From a checkpoint of a small image classifier.
Training: soap at rate 0.0012, batches of 64, held-out accuracy 98%.
Rows from block 3 of a small image classifier, named by matrix and row number. Rows with one number belong to one neuron. Each number is 128 + 24 x the weight over its row's rms, rounded and kept within 0 to 255. All counts start at 0. Numbers have three digits each. After the name is the row's rms in percent of the matrix's.
After each neuron's rows are labels from the 100 images, of 14976, where the neuron reaches its largest size: "peak on" is the class under the peak; "top examples" is what is common among them. Only what is clearly more common there than usual is listed. The data: drawn human figures in many poses. In brackets: how many of the 100.
# gate: MLP gate (model.blocks.3.mlp.gate.weight, 1024x512), inputs 0-63
# fc1: MLP up (model.blocks.3.mlp.fc1.weight, 1024x512), inputs 0-63
# fc2: MLP down (model.blocks.3.mlp.fc2.weight, 512x1024, transposed), outputs 0-63

gate.105 073:115112103128136145127100099143170145168127143115097137122156133122105111106123123106099114137131154080087119186167095115186155103127139093133113097161097137160101105134161072115104107116137147
fc1.105 079:172142133158169139120099100086118125111076111155120140134149132108138087136154118149141129135100149096151124132144182132153162108144099135129150111068148076100135118133145117140114106139130141
fc2.105 068:122122095127107097179113166126109081150167140146157159159096126139142129149160129197110139102145108125121102149120107093179110124091128104119090102139109174151172127142164103124170127165129116
peak on: head (37)
top examples: teal top (61); blue top (32)

gate.301 142:161124124096142145137110107130173117126172128108111124122133192120156090075114122149135124161121130107100117108123168093144138140182136134124131094073140149132161115159122120146126156141141134
fc1.301 144:152113108151122155121070093140166158140165130152179111130107130127140109081142148140123120158165120118108123094110143137112134144126142110118143098142122077138156111116111137118088159172135106
fc2.301 163:101128126131152130149107151151109129090136146131142144145145129113111127154146154110117146124136139108140143105100110099119141125125156130134127101131106116094118131135096097146132094115153143
peak on: leg (42)
top examples: red trousers (36); orange trousers (28)

gate.432 092:128122115106143163128118158084122136093098119086098133127164109146116087156160150097168113100162164091103090141147113119101130122118095143095103151116160131126138126091137133179102119166140085
fc1.432 098:113151114103104152153101084143115108128155132171148135127142101112133113151125140166146152154092131150125133161100118097115119117133125168142090135127103118116102145106092126163097083105150123
fc2.432 082:139132138127119119089060135174139167134148113127122148150176095135156121177154179151169121106144152105127130048142127107147160138093164119123092152130114135165109113129119166139139133097154113
peak on: torso (26)
top examples: handstand (48); white top (47)

gate.417 106:140137160114137152144150130147144155117145118096147147139102147135132156100094125094123174144135102141148156100153159142130155112168159093104123097103124099084110101163148140132103119089118121
fc1.417 097:136122144125132109096092061072116146124136079127121118139159101175086130131113141106149164146169121136171132105150156115094085098128103137148098125144117120154126127091166127098167132131154131
fc2.417 096:161145094152132146134132119155124123164133163099097075099120131092102083093095139134123096180147127162120195141159146192122166091109116086126140131139124120159131134124116142151128155121144142
peak on: head (47)
top examples: orange top (63)

gate.655 086:095157172129148146107086168126125104179059131114120108121126116157115100157134116105098136136160124155131110116054141130102122178133185130141138122112111089099096122144081172118128132101162129
fc1.655 089:105126103146139120101102120118138106137129156124112117076110148101183121148136111138142140094141119081179117127130104080131168122106111164155144118138152132111151112139150128085128141136089106
fc2.655 080:139125139124095166155123076169114190111132114172115130140132096074094135179102125146108166130127134117135151078161101150088149108106123149155129165150133110117142147144112147103120134118174124
peak on: torso (32)
top examples: black top (44); black trousers (25)

gate.64 080:134090136145154096152141106146081142162081146109151124104136098097110132179126156106075104149154119151142134144153140122092170108120144155102142102111154116171125124145143081131143139097135142
fc1.64 088:148146130088133106149166150104161132139129142149150131139093180127127059092092088123144115115107114084115148135118147099161161134154052105157165133103105120131097153167175163147091136140131064
fc2.64 097:129129131144163106142134172108136102166140116120114099111125140193134181165112156155117076124138131144118127092162119120124118109117120117156114081105119107118183148128112132119116090117107122
peak on: torso (25)
top examples: handstand (28); white top (28)

gate.126 089:137132111117124141064097124084105152087107138126104115079139131124148145133126095153158111138153150159119160123130134140159110133115074124128121137116118131079104110097120107122139097118116100
fc1.126 084:172158147146160122173150128083106091112104165158129120119129114131169136145130134097132117139132160126140132152168114115166105107144105191126170132158094119092124143117142134124123103134139165
fc2.126 081:148144131080103091100143141115105099132164123147132121090131126121191134102109164111130117134120075132141115137111137087093154083148147115150116081135153118111123118113144153118186152153126128
peak on: leg (33)
top examples: brown trousers (57); brown top (42)

gate.370 096:124157173158152156146109099109160105130104120132112141096161135145128135128144099126111161152088158070137128126121110198081144141096127135119070144081103114133145128097116119133115157123091109
fc1.370 100:130145147115059138094116136160165127135055098130131124102127103103102139145136136132109115132110089111146069159101093128159092160169120092118131114131108144130147156139130115117165151113095148
fc2.370 094:116141145131102140100095130152088094097110172125140095144138142154140130133147110120161149126164109124109142130170115116180135154156103143117073159125136124102149137139115196119166101140093165
peak on: torso (34)
top examples: red top (71)

gate.67 095:187177084128132123148072115091122110115100147124120093092105142117129137139153139133147112137106169156124133098155175094127136097111127135182133141079131138146138128159159129163116114093128109
fc1.67 109:127103102134153164120120142117106139125144159135095136135132140135132131139168141149104093116153075135124125133121159101138147081132073171125131165125127116139095159132116131109104146169151124
fc2.67 112:138141133116137141068129130079096069156138160121149124178105154156170157123115127156158087146098081114141160168159150163129162107117130137121074160157125169088061151137148157092117107127125168
peak on: head (56)
top examples: red top (87)

gate.683 111:125105162142107115148098128166116150106100145099146114124154149137164135135131134111181134140146147131151126129148133141156122161114122131127165209126145112142131123131141124141144165114149163
fc1.683 099:102118139100115131132119127132123123093109096159126164112147102139153120169114131158151138162115090081124151097103093126117096173124113170129156112133086142137113156100167095088098095114148171
fc2.683 099:148108122134140106130089151117092210110122155132160128143191141154164130168129113115123180126114134136116133119139112100103133169120142156145154081087196146146107142129185145119140148127111126
peak on: torso (62)
top examples: pink top (86); green trousers (34)

gate.233 122:129126088148103147107129172135092154123120121167160120122094108119140110148166101149115117127084126090132144125125148109124149153142173059129118164154135116137154170150078126118139132167156080
fc1.233 126:143094143146133165141108181111144146112101129149151129152107115147135121117117126145153139118138117094146138155108107121170167130136123163122108107143072168127161129119134124147124097128113112
fc2.233 132:123163122181107137124129118148129132125121129126111145146163068115091102109109119112136108110069167098115103065159154106185157122129108150132163122091165089094153143143128128088133112098117114
peak on: head (25)
top examples: yellow top (77); yellow trousers (25)

gate.344 092:136122145137127142114146105119165136117167113112202139145125149090113108133126127147137154124131126154110150159147150100128103144190113111079165187156128125165139111134135104135077110126116145
fc1.344 095:100147122182159100109178169144122134118138154121117094127079108075152107185145109105171106131144122097126141150120157101125166135125130141173161130083101124097103143150155130119134161163105085
fc2.344 091:153125161101123137119120129103108120094115134102143126153110130116104118112116145153119110134147166129180121130150115141119165119124156123121137139135109140125134110169136120088116127129097167
peak on: head (50)
top examples: brown top (70)

gate.323 148:124171126114141141099129201150192088115124111063154111150088117111133148109151123164135169132161127119131133162124125117163135140152123129097177151083143099150127125116125114155085104115142125
fc1.323 143:140142146081134117169119143177178117122113120126128101112083144108127139126152161119147153146157097138117146101134154145092131103159182119104132131112150121111160164109116142124130139105155116
fc2.323 158:130132096114122062093140121124145147128185155141179157126134105095165130116117152151121116142097175069089110156091127083160127161153142134124113145136143138117151186130170119155138151120115146
peak on: torso (50)
top examples: pink top (100)

gate.53 114:123127085091095101157147129144142131112128132107140117148128126155164137138133153133153088124160169098137132098078144146114143177116082113133111143101148090125120145129176114135095145136053118
fc1.53 098:104137068059105139081138145114150158175151113110093154147135141135071107117106104122119107158137120144093167137117125120165108124128138084149102144124115122121107096135131179132142137131162062
fc2.53 093:119141154115120087137118113077117152125147111123090123150152185133106126118133116096132144117087052147123167086175119170143123107095111134122165099146159143161137146139156108120104127111138100
peak on: leg (37)
top examples: teal trousers (34); blue trousers (31)

gate.466 133:135128146156140110146126127126163163115143110138130097083140143115130115130102085131137145163149133129090139076139150115170155090109111142122138118141096140135159154164186120147159149119141145
fc1.466 122:127136124172095109155129127101058131151138140149136090127094167137121126180130104146173131132099146095122133184090096104130168152120105119181183151114100122152099116130118141164144143149129141
fc2.466 157:088118114139143111130071132097127174137140121117120142148178114144128142104140155170101146144158142130133123039146138108159134114130112147103166129146123087163157134133152106120135136122168113
peak on: torso (35)
top examples: orange top (91)

gate.501 104:159117117115112099120138116125169105118101098141128090165113087111102080146132102120126119140176141125156123136104123129139076077126122129179118137120115179156170137125149158096153137123143127
fc1.501 104:095148134087138139128109071120154137132090153147128122061129161129135105144133084095102112110131116109102143152105080086171110105122162122139157144095150130171144134119128138112131146116096111
fc2.501 100:118127148145097123191139135112109127105144126114108148130073115129083171084103130126111136112100138077112121108088103135155129156141141140122111130106136125163134145135122130134139103133172112
peak on: head (34)
top examples: black top (88)

gate.645 091:099096137108187191138110108096171139108114147123119135141145118127106081110097071127096143112080123175114107123140143169115137147110126139111121106129129123146151146175182142127090126153143117
fc1.645 087:128145078145147145143079178137133125118153139099148098164143152128141150163127123124117107076175141128127145113126153121131118101102101116114104110174144114076126088166122164151110112098121103
fc2.645 078:129124180084161141112161110123120099149128097141130146091142144138154129173142099107101118125140082139098164158107141116124092145142128141162110113168123117127145130098104153150137110084106106
peak on: head (25)
top examples: orange top (70)

gate.19 099:152145134136092127083105142133118112119070085093085124141138134149121157117137170146102139141130138097131115085128129152147126185119147148120126125133121191137150129098101117128125127134164182
fc1.19 095:132120119116151101131106137092149106054125105146143107123155077139168148148110107166159160150129150089144147119132113136128144123125141114139097133130144133158096100165086068169127087135144109
fc2.19 094:132127105104120129140065154094151152154125145115141096140120110120131146147167114148158171136125164119121140130094137143134167128130141112127158159084166097172108136104166088169165129128132133
peak on: head (30)
top examples: yellow top (31)

gate.203 102:107109106150140171157138124128126154139123129108104059126140124130163151150095129139135126162130119111144122154132137116166119141073108099101118115134119096096149114148139118115131130093080166
fc1.203 103:140140102132126106120160137135151126104156154107155181155130088098086086123156105109129114115112107121107098115134143125104140108141096169112158132116164131162138120135166147157124159142180102
fc2.203 088:102107099097083132125132120139141109129129116135115150143141129114186102132149173157131148169158178108136105150086172097142105141143114144150114107076137126146110108093150142150140133159162147
peak on: head (25)
top examples: blue top (31); grey top (26)

gate.624 074:157089134135090091089168122142162122118134149137145108121150137145108132132123114124115124143097125073118146131167138128092163108145105099151130115135091123143112113105114123161114135109119084
fc1.624 073:131138083106129113113166145120119102120175151098157167136112155103127104137110121146152103125128135135150122113141130136144172148091126135140111097126120115125105140148175118117140084112101102
fc2.624 068:123072134146162171144112120130090124118123142131099087105101134140094140112120165150126129146151101147099182116128088117100118157167119136124145111115123127169147174141132126121092138130146159
peak on: head (36)
top examples: red top (30)

gate.447 103:105084162177146101120102167162109118182093143131082123117122101118144133104149160129160097094155136124083106115095101151167126151126173144123121152111166133174138114132107125169103132149092154
fc1.447 111:152111152156146113152141119118172130144153134166158159137156155113107145138152138096145147075120133129090154150094164156117122101127138140097164131115131107135163149133139165086165125123114152
fc2.447 111:170114175170160151136152135074128071145139112178108162128100155149102147126143127163134110149174112120143109093156137148090101096143109095115170161174120117150108140116146091098097134139110130
peak on: leg (68)
top examples: purple trousers (82)

gate.737 113:143117171122109109171146170084153088146137104092128109106156128117133127139129092087119156153177150139136139100106104167136087130130161131152145099107104139149121142119120098115138104107129141
fc1.737 119:121136132162109099107110128140129117112116152088155149135070144115130153112154153162177090084110108132155145142148155151149183132172069112143160172166177149130125139113118134087102150121101135
fc2.737 103:112102136123137139072138155135128103139132102150107104109159125130139150119081162173184134131119111154140109146106163097104122095182126123148119092134116107145093110125129107142132110133072144
peak on: head (32)
top examples: black top (84)

gate.124 090:162108101154102137158115110102122155161165137135116106102090092136147096133155163140123109129099147083104173156095138125108102156117108090123140175119096162117102188141107122149102119145117115
fc1.124 081:108124123129128145151058142099092147122162118126106138104130100131140107156122119140121093114137121107140098136123133103094135162122089135156110110173107135092074160146111169152122091125144109
fc2.124 082:141169110110176140133084144074117115089114086142109124134165136154106126138122087149133088136108110149138181144144112135126143138112116131141079111135150186111146123119130172175128127140131141
peak on: head (34)
top examples: orange top (51)

gate.222 084:149101125131143102091165144152101122120113108160146122110094158121141162100108129101154117142076134164096136133145171120128114142148122125126147141174105126127135149077119147138122154145096145
fc1.222 085:157108102154126103116122158143069121102098096157141152155102122115162120120141163078154163120124150160086164152163159160124090152162116159131100131153152139121105136117172137092136143122086120
fc2.222 090:122165115143135137118074128154159151094114124154140137117187069121128153128121112123092138144109097140147115075128132123114141135097153121125074140090146117115141134161119141144153165099134083
peak on: torso (43)
top examples: brown top (100)

gate.631 077:087118104102153145108123114134148117167138107128123158158103137163179123134117164101161135144113151161096141155087121120107101127131131142124109100108133125114155137116116119116129129108108127
fc1.631 078:135092135187168076119107111135141118160157119100100117128101136108173113116126123122096087125088138113124159132092072161112141116147142113158112118171097173180074137129116082141177108103119127
fc2.631 071:119116105104103119157112164138101114097115093163121088102160163133146162114157148125072167102079107168121145114078145106125155095106116094158130091109119155156162135138169134123145186113153148
peak on: head (32); arm (29)
top examples: purple top (95)

gate.228 082:147112112110139143118117097136142121078149112147124145125124153115105137141142097090136102171107134120093110139147142112134169111089112140131102165144113121127158091131132108166156159114086148
fc1.228 078:159154146127150150092128093128142096108131146137157123155146091107074134128138087110157135088116152121140103095149118118166177144076092127181129167112149112120120104063096147118147165108130137
fc2.228 072:135138127101136092160059109140115177156125153141112126089170099092165134127155104107102146139094137157108120091089120151150124150144127136107127129149143110124118134091114155122098140121172135
peak on: torso (35)
top examples: green top (84)

gate.288 129:145114128125096099157116111134119086122107074155154103126120128095125156126084079142092164122139126103091142166122120140140154112103141139122102149131155132155103122119096131129113133090108149
fc1.288 124:105117083112095083108135159132167106163106120146129138125181125097129150137116104165132184120152133125152112128087104164094149132091201106157096111123136105103112129098132124152164114103119121
fc2.288 134:121117123135142134138135108117143108142143155113105136115140155127176126110100141084154133157174116144117104147141119154171125117196105106098160170115106075136138148143134105125141129106102117
peak on: leg (26)
top examples: orange trousers (48); yellow trousers (37)

gate.585 114:158106140101133092138091098116096149151122094116114114105154121124125101141125146091136126159135158140138188161118081164141180137134115129094107099133107134151138145104112119128123124184098159
fc1.585 103:127092154108158144155113121133165130152122144116142103116140136112084096150132094131153138118156136133111121151119126097120097114106039164145112155084114136161128138122169162110147165153094149
fc2.585 106:079106086127128122126107102136101174118167097117129117113166164121155121141088129141127130147144101154133098059119133132114133128127109140126112100155150132166115138124127116083147141164108149
peak on: head (29)
top examples: orange top (71)

gate.425 094:141081120174134170090163147091142134130110119117113143076134108130176178173133100080121114106115122112108168130092141096123168092139097133038160091148088111144138146143138129105107132107139118
fc1.425 083:145139125135142110106071121116107113126119136114173136158095132109155201129130119130130106136108191089117093167097150105137166123111116149117139103103106088125142159144117154141167139134135096
fc2.425 086:131075139152122183150151143102169142121134133146132158155149129164139138164125134138150127103141074125142153045131067147101138106115144095187126134074146133120131097106116120127156098104106147
peak on: torso (27)
top examples: white top (46); pink top (36)

gate.535 080:132096110138092069129133151069159120142097142165144121136115143136165124159131114121102140092143132076141173133126103166090160160112111123097143131152099121081148140134096138134123162121068150
fc1.535 070:100101127122104119122152115115148138087126148172128144130099129115130153132125128110119153109156096134131144121125078151106130138130186113124143149108125090140136103138135159110145116125094105
fc2.535 067:120116129143106154124110106170110127144121150126139135121110143091121165096178161135178125150101097167136175123135125100117166136118070152162100116126111135119069094165104152139100151165136135
peak on: torso (28)
top examples: brown top (47); purple trousers (32)

gate.678 083:169110130118121059117132075152173114082108151128169144107122121118086147169127166161143162136122172132140128090101156076075147109157121139163134159116151119114126125093143133163163104103145135
fc1.678 084:147125123157129112113191135139101187146134119121131117134090154118098135151127133156111105125099136176161105168156114125133088115105111162147108114100110127165118146113109100083122165156119147
fc2.678 086:150137137128109092123157182089102097071168099126140147143132176106095126099137117110141131075128123156150128091108134169177126161137135139126123114114139135105122129127133123117096145140078151
peak on: head (37)
top examples: yellow top (95)

gate.365 089:176118110117136159099124102142079135118093159121134152126119058138163159145093125089154150118135144128103145210132135095140127118095167170115127070149150111127138126136167071141124119102121154
fc1.365 086:140122141090137102116171150166114119129096112100152136104139125167113108108115136092093153118139141181117141141145132131133088096153147183125110128167110142117144166091140167130136140118151122
fc2.365 099:129129162125166084156135099102163145127117155111121108139181147121119144154147130107157152108103160100142156079086106135147178133110144107093116093131165171099106122142172119129125128136134106
peak on: torso (39)
top examples: white top (92)

gate.306 101:114137139154157156134141134130067096132111077131114160094141150143135105123140122106155152120106118146125153159098157145146144140113130102130112150152097120123114145150096133123137092096120143
fc1.306 098:147109144119156168117146141148113093130116114158129128108142116171107133142129130129112144131139113093127122133087130178139106150139104144100137127140106134165132125121148111073114114057147104
fc2.306 116:114131110136126121101149157138135159153148102119139131142197056132165163100101159106120124136136129084073169028107116115164138150132085160117133162129156158147145091128118137175116137119137128
peak on: head (27)
top examples: grey top (69)

gate.188 093:170102158152119090135139139140139095160119102155136165122118140160148166125100118152137138140154169128085124142116087088118105114120158158164107120125118151141123109118166093150115129123107121
fc1.188 101:139138145157157143094141154126111146121128137100158113122138151149123151106130146110123140115164121145088139128129097114131143107134169112118176144153108070127148115124132136114098140166108131
fc2.188 101:103102086118129117132148121092133147146148160164107150173148110076150156160116145152132098125147168125135121118150129147128132130134131133145128142143117112139099122116098092149109098089144114
peak on: torso (31)
top examples: grey top (48)

gate.495 087:134095144084121138125119139112162087102146142083134099154118128130161130099127131133142124164130121134139145096108165122116148156159135124129103158135150143114151134104136093120142113112137163
fc1.495 100:162096095092139128127106148114152075143154128170156192104130142144129095100161099183118145100161086173165168108138153136150096155129132129135139135130117130162129135139091139174133067126136114
fc2.495 086:165108140114109142137176108122169137117136125115075161118154170124103122114159112099128140099128073176122126139093138138106138126131066122098124151117135132115158146124161094132114102164167128
peak on: torso (32)
top examples: red top (52); red trousers (36)

gate.623 085:117125139139117167143121138122152132125130130108092114113082116107137118114118169135160119103115151109144153163111096089134136112156081118137142109122091129079144118117144134076149099124133170
fc1.623 091:145124109124096149136150138111132127120118159102136115149159099152168129106133147145151129108124120116145166106115113133117147136108109128108105129144141104143143146127154122148099110075125137
fc2.623 086:111129116137124161137105118103133109134123129111127148137076142106131145146112128165124166108138168125161083126112190101137083124110154158131079172137138181172119097095130147124106151143120123
peak on: head (27)
top examples: grey top (34)